config.yaml
model: "contrastive image-text model"
crop_scale_min: 1
color_jitter: 0.1
cutout: 0.4
vocab_size: 29
encoder_activation: "hardswish"
encoder_channel_attention: "se"
text_encoder_activation: "swiglu"
init: "xavier_uniform"
optimizer: "adamw"
learning_rate: 0.0016
beta2: 0.98
max_steps: 5400
decay_fraction: 0.2
Rows from block 4 of the image encoder of a small contrastive image-text model, named by matrix and row number. Rows with one number belong to one channel. Each number is 128 + 32 x the weight over its row's rms, rounded and kept within 0 to 255. All counts start at 0. After the name is the row's rms in percent of the matrix's.
After each channel's rows are labels from the 100 images, of 14976, where the channel reaches its highest value: "top examples" is what is common among them. Only what is clearly more common there than usual is listed. The data: rendered scenes of coloured solids on a plain floor.
# convs0: expand pointwise conv (encoder.blocks.4.convs.0.weight, 128x32x1x1), inputs 0-31
# convs1: depthwise 5x5 conv (encoder.blocks.4.convs.1.weight, 128x1x5x5), a 5x5 kernel
# convs2: project pointwise conv (encoder.blocks.4.convs.2.weight, 32x128x1x1, transposed), outputs 0-31

convs0.22 093 [102 169 165 217 126 122 161 166 130  98 102 180  90 141  79 147 103 122 152 133 140  90 130 160 152 116 160 184 142 122 147 102]
convs1.22 096 [ 96 106 152 142 143  87 118 161 160 153  84 145 152 178 165 120 168 190 196 143 160 145 136 131 119]
convs2.22 072 [ 47  81 129 132 124 147 147 138  95 135 102 156 144 134 124 114  85 146 160 111  61  95 102 131 144 159 133 148 118  81 153 203]
top examples: red object

convs0.112 095 [ 98  80 149  70  62 116 135 126  98 182 107 129 124 148 144 129 194 141  79 106 109 131 137 124 104 131 145  70  86  81 124 121]
convs1.112 106 [121 131 128 140 129 119 133 159 122 129  80 133 173 123  87  67  89 136 104  81  87  88  75  79  88]
convs2.112 108 [199 107 107  81 125 124 116 114  96 188 164 145 131 139 161 115  89 143 136  74 130  89 172 128 133 133 179 114 148 176 182 135]
top examples: black object; its colour: black

convs0.54 097 [151 164  89 121 112 130  65 120 167 141  93  89 137  65 134 120 109 124 130  97 105 170 114 138  67 118  65 137 150 180 160 104]
convs1.54 102 [118 102 125 103  94 143  85  82 102 104 119  72  59  79 106 110 111  92  79 118 104 128 149 110  95]
convs2.54 090 [138 130 142 159 122 115 185 140 110  67 136  98  67  91  66 116 120 146 138 123 151  94  79  63  91 172 126 131 123 122 165 132]
top examples: blue object; its colour: blue

convs0.67 095 [ 83 153 162 168  74 114 136 144 175 108  98 177 104 108 122 175 124 124  96 171 137 110 127 166 183 147 169 183 141 100 134  97]
convs1.67 095 [158 154 212 185 173 139 134 165 175 166 105 111 124 148 150 135 147 165 159 149 163 108 118 125 128]
convs2.67 067 [ 67 189 131 121 141 137 171 137  89 157 110 118 141 121  78 112 100 125 122 134  83 139 110  96 129 153 107  94  78  70 117 197]
top examples: red object; pink object; its colour: red; its colour: pink

convs0.60 109 [150 168 131 124 120 156 123 152 122 153 114 136  92 170 121 101 152 131 146  99 148  98  28 153 112 144 149 141 143 160 129  37]
convs1.60 111 [115 106 109 119 119 112  90  84 105 110  95  68  44  55 120 102  96 119 120 141 137 114 116 126 143]
convs2.60 056 [181  80 171 176 122 116 175 154 129  91 138 119 118 126 108 151 161 190 204 101 120 128  94 107 104  98 111 107 114 137  83 145]
top examples: red object; its colour: red

convs0.124 103 [114 109 109 186 169 102 149 103 119  71 155 160 135 146  32 146 104  95 142 159 115 106 109 147  96 164 140 174 131 124 143  95]
convs1.124 103 [ 95  72  77  85 113 138 127 113 116 145 144 125  90  99 142 107  88  90 104 107  77  82  77  95 109]
convs2.124 150 [104 120 163 116 125 156 167 143 176 148 118  94 125  96  99  95 114  85 146 166 155  91  94  86 116 140 152 109  83  65 196 103]
top examples: red object; orange object

convs0.1 092 [114 134  68 123  90 158 154 138 144 118 121 141 146  96 141 124 181 156  92 139 139 167 113 136 132 148 137 176 212 122  48 143]
convs1.1 103 [115 133 179 133 114 125 136  80  86 110 137  84  61 108 144 113  82  72 101 108  94  94 110 114  86]
convs2.1 095 [107 100 125  91  96  97 128  92  91  76 174 149 109 104  76 121 137 102 147 101 131  70  90 118 117 190 189 160 120 129 158 132]
top examples: red object; cone; its colour: red

convs0.70 107 [136 125 108 135 143 151 170 170 172  96 191 134 147 166 115 116  30  95 141 165 109 117 110 138 165 131 135 145 124 138  99 183]
convs1.70 096 [147  88  67  88 133 153 106  85  97 113 149 110 102 117 129 150 128 126 150 131 151 172 189 194 160]
convs2.70 094 [110 138 132 120 144 110 152 156 184 158 130  82 122 143 163 140  54 146 101 148 143 164 104 147 109 127 117 118  72 110 223 128]
top examples: white object; light from behind the scene; disc; its colour: white

convs0.118 102 [146 163 126 139 125 143  47 167 105 145 115  93 130 122 113 128 102 139 115 110 150 129  68 112 105 155  79 119 150 214 182 114]
convs1.118 106 [112  95  63 102 115 106  89  58  85 117  88 114  64 106 109 105 129 143 133 116 118 106 104 110  93]
convs2.118 106 [150 169 157 172 132 133 100 153 127 113 119 100 139 148  51 146 126 179 150 120 118 126 115  93  55 116 116  49  89 131 105 128]
top examples: black object; blue object; its colour: black; its colour: blue

convs0.41 097 [154  85 108 141 148 169 151 140  98 167 137 129 137 123 128 165 142 197 117 113 139 179 138  68 116 154 151 171 195 169 139 170]
convs1.41 105 [113 105 128 133 117 119 113  55  94 120 131  73  53  82 140 113 110  68 118 124 100 107 131 105  96]
convs2.41 093 [120  96 197 108 124  78 100 125 126  66 151 133  86  85  77 133 127 125 120 113 164  99 127  86  59 130 143 139 125 121 179 106]
top examples: yellow object; its colour: yellow

convs0.45 101 [ 62 132 137 119 137 109 115  82 145 115 225 163 167 129 139 142 120 129 107 147 106 146 150 148 124 167 163 149  98  54 132 108]
convs1.45 085 [138 107 111 113  88 119 153 131 161  86 115 160  76 176  74  93 174 111 170  78  95 114 140 136 100]
convs2.45 135 [176 156 109 127 111  94  97 145 130 106 144  84 145 108 107 145 123 134  87 149 151 141 120  36 115  90  74 118 157 181 120 181]
top examples: orange object; brown object

convs0.75 101 [127 129  72 159 114 147 108 126 152 125 145  46 142 131 160  38  61 131 154 127 161 151 124 144 123 120 140 113 109 137 182 117]
convs1.75 090 [125 145 111 100  73 137 142 186 140  67 115 109 149 160  91 113  87 153 166 129 115  89  82  99  88]
convs2.75 115 [ 90 186 169 153 127 103  81 196 105 111 109 185 105 134 146 115 132 176 143 102 115 123  98  92 119 127  84 187 152  98 129 141]
top examples: green object; count: five; its colour: green

convs0.108 101 [100  89 125 108 153  97 145 147 107 106 181 113 166 169 135 106 115  97 145 147 127 116 202 111 142 104 130 141  58  72 173 166]
convs1.108 100 [156 171 167 160 151 143 136 140 136 121 144 142 119  98 118 137 129  59  69 143 136  99  52  76 127]
convs2.108 093 [ 97 156 149  39 137 113 113 177 136  89 143  96 135  99  79  88  82  95 127 185 152 161 121 143 105 123 131 159 103 129 166 125]
top examples: brown object; count: five; its colour: brown

convs0.74 099 [127 140 118  72 100 143  95 158  88 132 108  50 148 204 161  80 155 120 122  98 152 116 136 109 131 100 115  88  74 122 147 112]
convs1.74 106 [121 130  89 128  92  79 126 124 125  97  76 138 133 124  84  78 144 139 121  68  72  98 100 109  74]
convs2.74 104 [113 176 196 106 141 112 102 207  96 131  78 177 149 141 113 132  98 153 119  83 138 113 148 103  58 125 124 149 123 108 141 135]
top examples: its colour: yellow; its colour: orange

convs0.35 096 [142 104 133 134 136 188 149 123 130 176 134 140 125 121 128 124 136 160 150 120 180 175 124  83 104 175 152 186 222 148 144 145]
convs1.35 114 [112 114 124 127 117 144 113  61  96 130 135  57  53  96 123 104  86  70 112 110 117 105 120 113 111]
convs2.35 094 [126 121 135 146 143  49 114 134  90  45 143 157  94 110  71 125 122 126 106  68 134  96 124  95  88 151 150 143 171 143 138 113]
top examples: purple object; red object

convs0.92 104 [189 108  89 112 171 149  72  76 132 123 115 106 172 100 148 143 137 153 112 119 136 207 139 100  75 138  83 121 153 158 131 121]
convs1.92 128 [130  91 119 131 131 130  63  68 127 129 114  64  40 102 116 128 117  77 119 126 142 131 109 129 122]
convs2.92 074 [161  72 129 148 145 119 188 116 159  75 131 146  87 109  74 146 130 163 146 137 160 128 141 101 144 153  78  56 111 174 126 109]
top examples: purple object; its colour: purple

convs0.80 104 [ 93 109 114 143 186 123 155 147 140 104 207 109 146 120 109  97  67 113 162 141 148 112 177 136 165  94 112 155 109 112 146 193]
convs1.80 096 [152  93  99 134 167 152  77  87 114 151 145 126 112 109 144 158 170 169 148 155 144 172 192 181 139]
convs2.80 104 [111 164 139 109 176 109  93 176 126 186 109 119 148 155 109 133  97 136 126 114 158 108 155  91  81 135 188  83  93  76 181 121]
top examples: white object; light from behind the scene; disc; its colour: white

convs0.25 100 [115 156 135  90 110 162 101 174 152 160 147 157 108 112 154 141 166 112  32 150 114 145  97 141 108 170  97  89 141  88  92  95]
convs1.25 090 [137 150 189 147 143 116 132 167 154 149 119 107 130 118 143 128  94  74  76  97 123  75  71  81  96]
convs2.25 108 [166 203  98 114 130 118 108 136 145 162 163 129 199 123  90 117 128  91 137 135 164 122 168  69 125 146 158  76 128 102 146  88]
top examples: black object; its colour: black

convs0.59 098 [100 117  69  58  60 143 147 176 110 118 133  71 163 162 169  91 163 120 104 129 118 145 135 142 135 124 130 112 115  78 139 160]
convs1.59 108 [133 130 126 118 118 116 128 112  95 102 114 121  92  62  58 124 121  79  55 117 103  91  95  94 110]
convs2.59 081 [137 123 186  66 119  99 133  99 113 116 147 176 116 106 112 139  63 133 134  85 102 114 117 116  61 127 147 130 113 185 182  96]
top examples: green object; its colour: green; disc

convs0.107 100 [107 184 160 100 142 117 133 136 152 123 130  96 177 102 154 105 184  55 129 164 104 133 131 145 145  89  50 103 117  97 110 102]
convs1.107 111 [188 165 189 183 127 161 151 170 200 142 155 125 140 177 162 135 122 131 141 142 129 139 124 112 125]
convs2.107 087 [114 104 185 123 152 156 141 181 137 168 116  59  92  99  87 138 127 177 144 144 166 120 127 119 121 106  72  76  82 132 157 126]
top examples: brown object; black object; its colour: brown; its colour: black

convs0.104 096 [145 116 130 120 123 133 135 113 149 130 114 179  85 131 106 107 134 144 114 136  70  96 101 193 110 147 139 119 132 154  28  63]
convs1.104 109 [102  77  95 105 125  92  87  88  60  94  91  86 102  93  86 104  93  99 111 104 129 127 124 128 133]
convs2.104 149 [165 125 150 130 111 134  87  79  71  88 138 160 102 148 152 162  97 186  88  78 106 151 114 144  64 101 121 133 123 165  92 113]
top examples: grey object

convs0.46 104 [118 129  19  93 134 134 120 155 140  85 170 102 156 209 140  85 122 122 101 146 157 141  96 136 134 144 130  98 142 128 122 109]
convs1.46 093 [100 133 167  49  95 129 155 192 111 119 128 120 132 120 153 107  93 112 125  97 137 138 153  75  69]
convs2.46 112 [139 133 146 122  69 157 104  81 146 143 148 178 147 114 206 108 142 128 141 126  46 125 118 143 180 122 152 143 132 157 102 173]
top examples: green object

convs0.12 096 [125 144 124 104  96 180 108 174  99 175 109  99 125 136 196 125 152 162  72  94 174 200 135  97 126 146 142 122 160 130 145 149]
convs1.12 098 [133 129 134 131 146 124 164 157 146 112 139 192 178 141 112 165 222 173 176 135 140 136 111 140 135]
convs2.12 061 [100 143  89 131 162 113  98 170 105  61 138 144 119 167  88 125  62 136  85 161 102 169  84 156 127 163 120 182 110 103 128 135]
top examples: teal object; jack

convs0.123 094 [ 83 123 100 199 143 116 156 108 151  91 172 145 147 106  78 147  99  80 119 154 101 134 165 128 120 145 156 216 137 123 139 150]
convs1.123 104 [101 103 101  93 103 119 109  99  89  88 147  66  58  72 111 137 116  84  88 130 121 122 157 124 131]
convs2.123 131 [ 64 116 138  94 123 169 121 146 105 151  79 109 125 116 132 141  62 146 136 122 121  98 111 141 110 161 114 151  73  54 185  98]
top examples: pink object

convs0.65 094 [108 131 109 106  95 155 123 114 209 138 115 138 142 114 146 106 124 113 100 176  80 158  96 192 136 149 100 109 157 110  50  97]
convs1.65 102 [110  91  93  96  90  94 126 133 126  78  92 157 160 156  83  98 135 143 134  73  90 112  92  98  78]
convs2.65 116 [143 122 161 158  76  90 124 137 177 102  90 172 110 181 181 143 155 128 102 107 181 151  96  66 149 124 146 135 168 151 153 134]
top examples: black object

convs0.24 100 [132 106  80  91 142 123 156 117 134  61 165  82 162 131 159 106 149  67 110 172 135 166 140  74 155 120 112 126 117  89 137 183]
convs1.24 097 [ 96  74  78  95 137 127  82 102 124 161 147 101  91 171 185 152 130 144 151 137 161 124 143 104  72]
convs2.24 092 [113  75 153 114 223 144 134 170 121 139 148 182 129 161 114 107 120 171 163 133 114 101 174 141 110 169 179 120 109 120 129  94]
top examples: white object; its colour: white

convs0.57 100 [135 170 136  88 182 173 112 115 190 119  90 129 146 138 134 103 160  70 132 204 115 138  96 152 139 111 100 139 135 151 136  69]
convs1.57 105 [ 91  52  56  70  93  87  84 106 106 117 108 121 138 145 144  96 111 128 106 109 109 135 138 122 117]
convs2.57 090 [110 103 113 146 141 157 127  93 152  64 123 185 133 170 163 120 131 129 152 135  55 165  75 161 178 135 151 157 108 156  88 139]
top examples: blue object; count: five; its colour: blue

convs0.17 095 [ 68 132 125 163  89  95 174 144 122  59 127 128 149 146 104 178 132 120 102 110 132 138 153 129 131 162 201 180 116  95 167 154]
convs1.17 100 [118 118  92  84 116 124 116  78 150 129 137  80  50 160 120 130  84  84 129  94 106 112 146  82  96]
convs2.17 082 [ 93 133 158 148 142 148 153 133 104 117  99  88  65 139  86 162  95 155 156 111  97  93 108 117  99 133 146 115 103  58 149  52]
top examples: its colour: teal

convs0.21 109 [158 113 140 126 176 153 110 126  85 168 144 109 131 144 152 165  87 153 151 124 135 148 160   4 125 139 128 122 122 128 152 165]
convs1.21 102 [116 131 154 135 148 120 167 161 168 129 130 174 184 211 150 151 137 156 165 155 148  82 104 108 109]
convs2.21 090 [ 74 121 104 113 201 126 134 146  93 122 123  75 121 155  59 148 102 138 144 147 152 160 101 145 109 162 127 166  68 155 124 170]
top examples: blue object; its colour: blue; jack

convs0.39 099 [160  89  58 174 166  89 132 127  82  44 149 118 156 117  92 179 114 135 119 120 132 154 142  94 116 102 152 148 124 124 150 157]
convs1.39 097 [157 200 221 180 124 157 121 110 128 141 132  86  81 115 128 108 100 115 121 126 124 101 116 122 144]
convs2.39 118 [135 138  79 199 151  92 106 119 141 121 128 113 128 198 134 181 217 133 106 137 108 163  99 121 140  93 117 103 136 138  89 126]
top examples: white object; light from behind the scene; its colour: white

convs0.121 094 [157  70 109 143 144 148 152 129  82 115 121 123 131 140 155 148 129 172 122 126 174 170 130  40 122 165 172 156 168 125 156 182]
convs1.121 116 [117 117 125 132 122 115 107  57  99 122 124  63  27  80 122 128 118  90 143 120 134 130 119 135 122]
convs2.121 079 [116  98 148 102 116  86  77 121 103  61 148 146 102 105  56 132 128 147 135  91 181  83 112 104 104 146 165 164 140 137 165  92]
top examples: green object; count: five

convs0.103 104 [147  56 136  95 137 128 165 112  89 157 118  99 120 132 176 127 134 148 125 121 123 136 157  43 133 113 126  53 102 147 129 185]
convs1.103 091 [121  99  71 103 119 114 152 143 124 135  96 146 160 173 122  94 123 168 151 114  87 114  79  80  55]
convs2.103 092 [ 91  53 130  79 136 133 172 160  81 165  92 116 132 140 155 137  95 141 152 121 165 124 171 177 121 143 135 203 142 112 139 108]
top examples: blue object

convs0.13 106 [171 139  77 125 135 208 116 124 144 104 109 124 130 146 139 116 135 177 135 127 201 135  90 133 118 116 140 129 218 147 158 103]
convs1.13 094 [115  86  99 127 145 163 104 103 136 172 157 139 151 158 173 153 176 189 160 146 146 170 184 151 125]
convs2.13 106 [ 86 103  78 100 214  85 154 128 131 125 161 145 123 110 117 118 126  61 161 147 149 111 129 145 170 172 163 152 163 113 150 159]
top examples: red object; its colour: red

convs0.99 095 [118 175 119 105  98  66 104 102 158 106 146 135 135 118 124 107 147  79 110 139  89  98 104 210 119 111  90 103  81  99  98  83]
convs1.99 096 [117  90 106  93 110  97 109 100 114 117  78  89  87  75 108 112  80  90  81  80 125 146 165 150 125]
convs2.99 097 [130 101  85 150 111 177 153 108 103 129  78 103  87 165 137 190 103 165 137 100 106 144  46 166 127 136 109 139  75 134 117 129]
top examples: orange object; yellow object; its colour: orange

convs0.117 099 [ 58 149 173 117  99  64 145 147 115 141 163 134 135 133  93 117 136  91 105 110  58 115 163 153 112 127 109 133  53 105 107 141]
convs1.117 087 [112  97 101 107  62 105 104 150 112  94  90 134 189 126  98 109 120 158 129  96 101  81  94  94  83]
convs2.117 115 [176  66  99 123  93  78 130  99 132 150 147 110 130 127 128 156 173 102 121 110 176  98 172  98 153  96 137 105 192 151 184 137]
top examples: orange object

convs0.62 100 [107 103 124 115 109 157  65 187  89 160 129  67 131 127 178 103 142 144  85  72 155 148 128  92 107 139  80  92 120 143 160 116]
convs1.62 085 [136  79  85 112 127 134 107 157 130 121 119 129 191 162  96  85  82 146 108  83 108  94  75  90  97]
convs2.62 135 [147 155 147  84 119 163  58  96 113 185 132 173 149 116 169  83 120 131 133  84  99  96 161 121 103 125 190 107 115 103  90 115]
top examples: green object

convs0.58 107 [107 131 136  84 104 122 152 148 106 153 113 101 142 147 244  92 152 135 145 113 140 101 156 135 174  73 112 138  87 119 126 164]
convs1.58 086 [159 163 162 147 132 156 202 187 175 135 100 121 121 109  98  94  95  86  95 102 113 110  95 128 107]
convs2.58 110 [154 146 123  94 165 129 128 144 149 145 150 121 159 127  82  93 114 110 179 148 128 111 173 119  76 139 180  73  66  58 121 143]
top examples: white object; grey object

convs0.115 095 [169 154 112 173 132 108 104 144 134  62  93 120 114 110 101 101  63  89 137 134 141  77  86 158 118 113  89 118 111 198 104 111]
convs1.115 098 [100  82  72  81  89  91 117  78 107 112  86 114  84  92  97  94 106 109 103 104 107 127 109 102 110]
convs2.115 119 [165  99 157 123 132 185 169 187 172 123 153  65  94 120 102 129 100 131 127 159 135 136 102 118  93 119 100 129  52 158 160 109]
top examples: teal object; its colour: teal; its colour: blue

convs0.32 105 [127  67  28 115  97 112 165 135  87 116 141 102 108 140 133 151  97 162 131  86 121 126 168  87 117 146 175 153 127 127 124 172]
convs1.32 105 [ 95  94  83  98 106 132 108  93  75 135 154  97  49  83 126 136  99  92 153 143 136 126 144 174 140]
convs2.32 106 [106  91 164  65  99 164 130 104 135 142 140 143 138 137 111  98  71 147 177 116 110  90 117 138 143 187 174 161  99 146 158  66]
top examples: white object; its colour: white

convs0.83 102 [133  68 115 136 126  86 200 105 149 107 107 139 102 114 112 139  75  99 157 143  65 114 153 104 152 100 134 122 101 145 119 207]
convs1.83 106 [121  81  79  94 134 134  90  60  73 130 150 127  55  96 138 129 136 155 122 133 117 129 174 147 146]
convs2.83 090 [119 185 127 112 192 147  94 111 131 169 139 185 193 129 165 121 119 127 136  77  59 114 122 119 124 136 154  66 118 129 134 137]
top examples: yellow object; count: five; star block

convs0.44 099 [154 136 145  85 139 176 131 122 190 140 104 147 158 122 159  62 150  95 111 212 121 129 100 138 154 100 100 101 138 148  76 119]
convs1.44 104 [133  60  44  73 116 107  99 100  91  98 128 130 177 139 108 144 120 136 144 124 141 165 161 146 121]
convs2.44 110 [122 133  86 192 127 104 138 112 111  96 102 137  73 186 123 179 126 165 108 103 104 204  80 146 121  94 120 141 118 150  92 136]
top examples: black object; its colour: black

convs0.127 101 [132 105 131 126 102 126 111 143 143 155 123 167  80  99 113 163 136 144  73 117  96 149  98 150  80 228 158 148 154 154  89  94]
convs1.127 101 [ 96  86  69  87 121  72 144 152 104 105 100 126 128 136 105 126 111 125 134 119 131  95  41  81 125]
convs2.127 200 [142 101 132 146 117 116  92 106  61 139  91 143  98 138 146 179 118 187  94  45 123 129 141 155  72  95 105 129 155 142 101 143]
top examples: capsule

convs0.19 098 [129 142  90  90  90  84 157 137  76 130 113  97 108 127 201 104 187 138 126 100 110 158 115  98 121 114 158  93 106 107  97 194]
convs1.19 104 [108 160 175 160 127  99 104 123 111  96 147 117  74  61  86 130 110  41 110 139 129 132 130 128 134]
convs2.19 129 [ 90 101 152  74 135 138 144 150 131  96 131 154 117 102  70  93  69 136 172 134  98  92 117 118 125 179 160 144 106 133 192  75]
top examples: black object; its colour: black

convs0.31 109 [112 175 255 118 137 114 139 130 139 126 150 156 123 107 118 128 155  72 140 139 109  92 124 135 149  85  84 131 106  98 127 118]
convs1.31 104 [ 88  62 104  82 100  90 110 126 109 107 115 118 101  84  87 111  66 101 141 132 152  77 104 135 129]
convs2.31 107 [141 135   1 161 130 110 167 111  95 138 101 112 140 166 108 164 125  93 114 108 146  81 108 128 144 163 145 128 142 120 156 119]
top examples: pink object; spring; its colour: pink

convs0.53 105 [133 120  96 133 188 156 168 148 142  95 171 127 127 144 105 116  81 111 200 142 166 105 105 129 200  77  99 114 146 133 146 163]
convs1.53 096 [162 140 152 165 146 167  99 100 151 177 142  93  78 114 153 119  97 105 139 130  89 126 201 177 145]
convs2.53 085 [134 125 169  72 129 117  70 121  89 189 120  83 125  99  72 129  97 146  95 103 162 113 183 106  96 101 123 107 107  99 155  98]
top examples: white object; its colour: white

convs0.109 100 [175 138 129 162 177 130  90  93 153 123 143 151 117 127  80 170  79 120 153 130 102 150  84 123  69 196 138 140 137 163 160  87]
convs1.109 090 [107 182 132 137 114  97 114 128 122  79 133  73 104 108  96 154 124 111 127 152 142 157 202 193 160]
convs2.109 089 [120  98  86 128 158 171 119  85 165 174 143 155 112 116 212 134 164 131 144 126 105 132  95 156 192 145 122 131 172 165 154 160]
top examples: green object; capsule

convs0.87 094 [161  82 165 127 186 147 143  89 102 206 126 159  97 102 137 160 115 186 153 119 147 151 140  98 110 156 109  87 147 169 146 150]
convs1.87 115 [131 116 149 106  51 138 113 109 103  53 139 128 116  86  89 122 133 121  70  86 121 115 111 102  87]
convs2.87 063 [154 169  94 167 204  80 175 125 103 166 186  66 149 107  87 130 132 118 126 151 118 135 110 138 130 125  99  91 128  90 113 107]
top examples: blue object; jack; star block

convs0.7 105 [110 166 148  84  80 133 144 147  98 131 113  90 153 163 191  91 136 110 145 110 129 108 180 112 168  68 133 121 109 125 150 203]
convs1.7 116 [126 118  92 112 121  92  86  23  66 101 117 121  85 118 143 137 144 144 154 145 146 147 144 142 136]
convs2.7 117 [111 132 100 125 125 117 119 119 150 127 160 123 184 145 148 132 159  86 205 184  90  96 151 130 192 147 198 119  98 121 106 143]
top examples: light from behind the scene; white object

convs0.20 107 [108 124 152  44 121 158 131 163 130 171 141  97 146 169 216  87 114 125 136 135 123 116 156 109 167 114 130  76  96 122 124 158]
convs1.20 099 [110 110 114  89  92  78 123 142 152  84  50 128 182 176 115 140 149 141 158 146 169 153  97 120 127]
convs2.20 065 [ 94 121  69 142 149 159 146 134  59  89  98 124 100  83  88 137 123 156 127 103 131 126  91 182 147 174  74 147 119  97 102 162]
top examples: grey object; white object

convs0.42 099 [120 108 106 150 113 178 177 105 155 141  93 141 125 131 147 129 130 184 156 110 159 156 136 131 130 138 181 196 226 132 129 134]
convs1.42 097 [115 127 119 109 114 143 148  61  93 119 135  91  60  85 121  99  87  79  86 105 103 119 104  88 108]
convs2.42 115 [124 123 118 153 145  68  99 125  82  83 183 134  75 109  87 143 122 136 111  90 131  90 110 131  50 129 171 169 155 122 149 106]
top examples: red object; capsule

convs0.78 099 [155  65 191 116 155 136 192 138 108 174 156 140 110 159 133 125 141  83 133 139  98 105 144  87 148 113  89  78  80 142  91 128]
convs1.78 099 [100  92  68  93 100  88  79  91 109 104 119  93  80 126  94 144 127  79 115 119 163 134  79 109 125]
convs2.78 098 [128  53  97 152 159 102 201 122 124 127 145 135  40  94 140 141 147 116 149  95 148  96 120 167 132 124 121 168 147 152 154 154]
top examples: blue object; its colour: blue

convs0.66 092 [ 75 116 180 124 110  97 175 129 119 127 160 189  98 163  66 112 139 107 134 112  86  96 145 166 133 144 163 145  74  98 111  93]
convs1.66 099 [107 104 125 106 116  98  87  82 121 110  99  61  71  92 117 112  67  67 109 132 105 126 141 121 135]
convs2.66 111 [ 91 128 120 154 121 137  87 147  99 114  94 138 147 222 127 172 111 153 156 108  96 111  84 159 106 163 157 141  79  69 123 116]
top examples: orange object; count: five; its colour: orange

convs0.10 103 [117 123 128 110  97 136  81 139  84 162 107 136  83 105 157 162 139 216  59  86 130 178 131 114 113 167 144 102 153 111 137 137]
convs1.10 098 [101 119 170 124  89 132 108  62  99 128 148  71  66  96 152 129 101  94 114  87 109 117 162 161 116]
convs2.10 078 [130  70 123 144 122  72 112 112 120  49 155 136 113 169  74 142 176 167 189 136 109  96  86 123 129 135 162 121 125 151 111 104]
top examples: teal object; jack

convs0.102 098 [104 118 161 133 123  81 190 138 153 124 188 207  81 140 113 120 147  94 112 136  75  94 120 157 119 153 140 124 102  90  86 108]
convs1.102 100 [111  86 118 107 116 107 104  84 110 108 113  83  46 104 123 102  74  78  97 103 117 121 153  96 135]
convs2.102 112 [ 64 106 114 153 170 122  73 165 130  77  94 148 100 191 110 154  99 178 140 118 108 141  92 148 114 155 139 137  83  90 123 100]
top examples: orange object; jack

convs0.40 096 [ 89 128 140  87  96 181  90 168  85 186 153 140 146 120 157 151  98 155 139 124 118 103 157  70 181 120 139 108 145  99 180 158]
convs1.40 089 [109 143  98 158 111 108 114 157 102 122 157  91 127 105 180 182  93 147  78 167 182 105  96  86 109]
convs2.40 081 [109 129 102  95  64 115  94 106 128 113 141 122 101 115 157 121 129 155  81 145 122 188  75 133 148 122  96 172 160 176 148 204]
top examples: grey object; white object; count: five; its colour: grey

convs0.93 102 [106  79 163 130 136  97 131 107 121 118 131 161 135 151 103 138  70 101 130 150  82  97 171 126 156 131 139 126  16 125 108 164]
convs1.93 090 [152 106 112  98 133 153 100  95 105 157 174 122  83 123 175 144 148 141 131 158  92 162 221 140 138]
convs2.93 094 [128 162 122 129 121 166  67 137 153 170  98 179 183 159 183 100 124 121 123 118  68 116 120  69 152 160 147  74 134 128 113 132]
top examples: orange object; its colour: orange; jack